config.toml
parallel_block = false
one_sided = false
adamw_lr_other_params = 0.00078
grad_clip = 0.5
Rows from block 3 of a small image classifier, named by matrix and row number. Rows with one number within an expert belong to one neuron, the router's apart. Each number is 200 + 30 x the weight over its row's rms, rounded and kept within 0 to 999. All counts start at 0. After the name is the row's rms in percent of the matrix's.
Before each expert's rows are labels from the 100 images, of 14976, where the router gives the expert most weight on average: "peak on" is the class under the peak. Only what is clearly more common there than usual is listed. The data: drawings of small networks of dots and links. In brackets: how many of the 100.
# router: router (model.blocks.3.mlp.router.weight, 64x128, trained with AdamW), inputs 0-127
# up: expert up (model.blocks.3.mlp.up, 64x64x128), inputs 0-127
# down: expert down (model.blocks.3.mlp.down, 64x128x64, transposed), outputs 0-127

# expert 36
peak on: dot (99)
router.36,127,169,280,175,191,190,151,196,216,161,196,192,166,193,240,226,184,196,196,182,217,231,184,160,227,156,219,211,182,145,172,153,172,214,199,238,207,232,242,209,166,229,180,249,197,214,186,237,216,154,219,181,170,220,209,194,244,239,190,207,171,208,191,256,163,195,183,194,251,210,242,191,280,193,259,216,238,163,227,220,242,189,260,184,210,210,219,172,181,217,227,246,210,195,158,147,250,183,188,237,166,185,181,199,210,231,184,204,226,221,159,188,216,191,255,220,215,217,211,170,171,265,209,241,161,191,154,202,189
up.0,100,217,191,200,184,213,200,193,200,200,200,200,194,211,188,185,194,185,229,171,200,187,218,199,241,205,158,229,245,203,227,200,200,200,262,160,174,158,214,166,233,246,200,228,168,200,143,175,177,200,169,181,167,200,208,232,176,187,241,200,200,164,167,170,200,169,159,243,186,98,188,288,176,216,199,206,200,178,200,261,184,200,200,200,119,200,200,218,170,175,223,210,220,200,231,214,224,138,216,206,156,200,200,200,208,246,169,158,200,211,200,106,153,152,200,228,200,230,276,176,191,224,205,200,179,200,200,248,168
down.0,096,211,212,259,200,200,150,214,200,172,206,224,154,200,185,228,195,198,229,225,198,160,200,189,160,194,256,228,245,200,231,190,130,200,200,139,175,188,221,200,253,236,194,182,208,177,200,221,164,200,212,150,175,191,169,200,200,200,200,224,172,209,200,200,259,169,211,157,120,202,216,156,257,258,152,230,200,200,248,137,272,207,200,200,199,215,214,253,217,186,188,231,210,186,200,237,148,200,262,246,237,200,240,200,200,200,215,200,199,128,200,187,218,200,179,223,186,200,200,266,212,200,217,176,171,194,199,200,246
up.1,083,200,200,200,186,184,231,200,131,245,175,166,200,248,160,192,103,200,197,146,150,159,200,231,279,186,182,200,149,200,195,189,200,196,175,200,200,227,200,200,210,200,203,184,251,200,194,200,200,246,224,208,237,255,134,244,217,180,200,200,141,200,181,200,137,191,190,232,200,237,202,235,200,192,192,204,138,159,180,200,238,244,146,235,166,229,151,200,233,200,200,136,173,173,219,173,200,200,200,158,189,165,229,148,200,163,159,223,168,200,200,203,200,200,223,240,169,200,200,200,241,200,239,200,201,219,220,193,200
down.1,081,144,200,277,247,200,217,186,200,179,217,160,247,200,216,111,176,181,193,214,165,141,261,200,200,170,200,175,200,217,198,193,200,200,200,200,200,200,126,162,200,177,218,229,240,258,198,201,210,200,132,200,145,232,200,198,234,191,160,200,200,176,228,211,182,232,200,200,208,190,186,228,123,194,251,200,214,200,200,162,230,176,165,200,202,200,141,200,225,200,195,197,200,200,146,171,180,247,208,203,229,200,200,122,174,206,153,229,158,200,200,175,200,200,200,200,167,200,200,159,202,208,247,254,133,200,205,218,171

# expert 29
peak on: dot (29); link (25)
router.29,107,146,200,262,158,125,240,247,205,183,221,242,206,209,205,203,257,150,251,131,173,189,139,193,154,205,215,222,219,214,148,205,179,208,200,234,195,173,169,214,173,208,202,179,186,199,207,170,201,171,180,177,186,201,219,205,175,207,177,221,246,204,196,216,244,199,216,230,132,186,170,227,246,181,170,170,164,156,242,221,193,230,187,184,195,207,160,235,270,224,203,163,236,193,221,146,196,233,185,197,213,210,199,189,235,204,213,195,191,225,219,202,210,157,151,247,207,161,214,195,195,236,249,175,140,224,207,187,246
up.0,073,163,254,200,200,218,182,200,274,239,200,269,221,209,200,219,200,228,286,232,199,222,167,248,271,152,200,200,200,182,200,200,160,159,172,200,197,284,230,204,200,200,233,200,224,200,200,200,200,217,200,196,245,200,150,217,149,200,220,240,200,197,122,200,200,195,184,202,238,230,242,241,200,200,170,154,200,189,200,200,212,154,179,200,152,194,200,200,200,200,200,161,187,222,200,156,201,163,145,263,200,197,200,218,157,132,200,200,207,262,161,202,222,200,227,200,149,224,200,187,200,201,200,247,200,200,240,201,203
down.0,080,151,141,217,226,243,206,229,139,200,230,200,234,245,200,200,200,200,134,167,234,200,167,204,200,200,184,200,157,200,217,192,180,200,157,217,175,170,200,200,200,189,200,200,155,200,213,128,200,263,202,248,206,186,234,200,156,213,200,141,157,322,194,200,218,200,180,200,221,200,187,145,225,227,200,190,200,192,200,200,151,216,238,254,230,200,245,206,238,240,232,211,199,202,162,224,175,200,206,214,259,200,292,172,154,157,200,200,202,200,200,220,200,209,199,181,235,200,223,200,200,251,200,171,200,200,200,218,200
up.1,084,200,200,164,229,200,238,200,243,158,200,145,176,240,229,225,142,198,269,200,266,200,187,178,248,190,200,221,162,183,200,200,261,176,258,200,227,156,205,212,197,242,200,200,200,219,200,200,200,218,180,200,183,200,200,222,215,200,241,200,90,197,200,194,200,200,200,200,200,200,191,168,152,200,214,200,200,200,200,163,200,200,232,200,187,200,200,189,188,200,193,200,200,200,200,185,130,239,206,123,268,258,200,224,193,200,153,200,226,136,200,200,200,131,266,200,200,192,200,298,200,210,208,172,206,200,234,200,193
down.1,096,203,200,200,183,160,200,198,253,186,200,197,200,131,243,200,200,200,268,213,232,182,200,200,200,228,213,189,200,190,200,195,227,200,156,262,246,178,200,200,149,200,217,200,200,192,122,146,200,159,155,271,200,177,159,183,200,186,179,200,213,200,144,163,200,165,200,198,252,200,199,200,245,200,218,191,200,160,254,200,231,200,223,200,156,192,210,148,250,190,200,185,145,131,216,178,242,218,160,259,217,200,119,200,251,165,174,184,200,200,176,208,198,127,175,200,191,211,172,200,233,200,200,200,196,186,247,200,200

# expert 14
peak on: link (30)
router.14,096,196,190,179,166,214,135,248,172,192,204,145,157,199,233,171,209,160,164,182,185,203,185,187,143,212,222,200,159,188,176,121,176,236,188,189,181,202,191,221,164,175,191,202,147,209,208,209,204,203,200,150,177,181,274,227,247,187,225,244,217,261,222,191,186,170,222,201,187,187,212,237,193,175,249,243,180,236,247,177,219,214,176,202,207,237,162,191,216,148,245,235,275,169,195,181,171,230,195,205,247,221,170,186,224,223,234,188,160,213,186,194,196,171,213,193,199,166,205,245,220,228,170,195,163,202,214,167,278
up.0,065,200,200,223,252,155,169,200,219,214,191,239,200,200,200,200,200,204,205,164,153,200,203,201,256,152,171,132,200,215,227,206,140,200,270,200,228,221,230,200,200,181,200,200,200,159,200,180,192,253,266,245,150,190,152,195,188,200,237,175,214,260,206,128,193,164,169,200,187,159,200,220,200,204,144,225,165,200,162,242,200,183,267,200,227,212,200,200,200,200,192,200,219,200,200,200,203,185,200,201,121,230,243,160,223,223,186,240,200,200,112,200,200,219,200,203,224,192,179,173,240,260,169,200,267,200,200,200,200
down.0,069,200,212,200,173,200,239,251,174,221,200,184,200,181,200,200,130,200,200,200,177,165,200,200,191,248,134,200,253,172,200,230,201,198,200,200,118,221,231,119,200,200,200,177,160,216,278,199,200,128,161,280,200,234,223,205,155,164,230,226,200,196,200,185,200,200,200,233,192,181,228,181,184,276,188,200,200,200,200,200,200,200,164,200,201,191,160,200,193,214,167,200,162,200,200,240,219,200,200,209,150,200,227,151,172,200,122,156,233,200,260,200,200,209,241,200,200,167,199,237,164,200,200,200,256,182,200,148,200
up.1,104,200,154,203,200,180,200,237,230,167,166,170,200,200,196,175,200,208,200,173,163,200,286,274,221,243,185,190,165,255,124,200,200,225,179,142,199,200,216,150,195,275,206,200,153,200,254,200,250,175,218,233,200,191,183,204,223,211,247,200,176,200,216,180,251,200,247,200,178,236,221,200,193,175,200,200,240,197,200,239,200,174,159,200,160,200,188,200,130,241,241,200,200,179,187,200,247,163,171,188,182,188,242,200,214,208,203,200,200,225,168,231,200,200,238,262,200,200,206,200,200,250,131,177,154,236,200,157,200
down.1,103,200,209,200,208,155,173,212,176,198,230,200,224,200,233,182,152,178,215,200,243,188,200,213,233,200,262,203,199,199,200,200,200,278,179,181,175,231,200,240,233,121,226,242,194,171,185,200,206,193,169,159,166,185,200,200,170,200,144,200,197,200,200,205,201,211,189,248,233,153,208,248,200,200,213,192,200,200,200,183,153,168,200,200,229,200,170,186,200,168,237,200,200,200,200,257,200,136,200,241,285,159,200,140,200,211,197,200,200,159,225,200,236,211,233,185,182,221,138,113,227,243,200,188,200,200,147,139,271

# expert 42
peak on: link (35)
router.42,092,222,241,241,158,172,156,248,200,151,235,161,174,160,218,199,244,200,225,184,218,178,181,166,195,170,214,269,201,183,197,169,181,271,133,201,171,189,247,187,205,214,165,181,212,178,200,217,221,166,165,218,200,206,227,224,223,143,257,212,186,213,223,228,248,224,190,173,162,178,191,203,252,159,230,209,180,215,247,205,227,255,234,207,201,259,179,186,221,208,269,228,188,239,241,180,197,201,237,244,202,246,196,207,187,197,199,222,180,189,171,265,182,202,175,219,185,178,226,235,199,211,195,178,173,242,226,147,214
up.0,103,200,200,209,229,147,208,244,197,200,230,234,162,207,163,208,176,204,179,205,161,182,193,264,216,251,200,214,283,222,178,177,200,155,200,256,187,200,200,200,225,139,241,197,229,217,280,179,200,222,200,179,200,168,200,228,183,186,189,200,200,249,245,174,206,226,200,200,200,157,153,245,222,200,123,238,242,204,170,186,200,146,200,160,200,191,200,242,200,200,175,108,220,200,200,239,191,220,200,200,196,200,200,261,163,169,150,169,200,200,232,169,213,195,252,200,182,253,149,199,226,200,233,200,199,200,233,200,207
down.0,109,198,262,210,235,200,156,205,200,181,187,200,244,243,200,259,200,216,154,200,200,200,200,268,280,200,214,167,200,141,238,200,199,200,223,174,170,175,163,167,165,222,239,200,200,167,200,194,192,200,217,200,119,180,181,200,233,214,135,167,200,156,200,111,224,246,129,198,200,162,156,200,224,130,234,200,200,187,200,214,200,188,218,200,200,175,278,228,254,187,200,201,251,227,186,200,200,213,200,200,176,173,200,200,200,241,176,200,218,197,172,200,224,200,218,195,150,230,200,194,200,225,245,200,200,159,200,232,189
up.1,140,190,200,268,184,200,215,233,200,175,173,200,200,239,200,169,200,234,200,206,152,200,206,200,143,169,225,167,203,183,182,172,168,235,183,237,185,183,200,200,157,236,200,223,200,229,233,200,200,200,198,207,169,232,263,270,209,200,200,226,170,200,200,157,227,160,175,151,191,163,177,200,172,216,225,202,224,200,238,160,200,185,237,249,227,260,198,167,236,175,224,231,254,200,170,143,241,166,192,169,159,171,200,249,180,186,200,167,149,130,197,234,200,200,194,264,141,243,180,236,192,200,241,191,162,200,200,175,255
down.1,145,186,200,215,200,187,184,171,225,209,200,200,165,205,215,165,222,155,192,200,229,207,93,156,200,215,206,250,200,228,225,231,218,200,200,200,230,162,151,200,243,200,178,174,143,178,167,218,200,200,187,200,177,202,186,200,220,181,200,241,200,172,190,186,200,197,250,162,235,133,200,224,189,200,219,200,163,200,225,207,161,220,244,227,179,152,260,245,227,207,257,193,214,200,274,203,200,200,231,143,200,200,192,180,224,249,169,200,164,183,200,180,176,109,244,200,200,144,289,200,200,202,194,203,192,208,178,165,219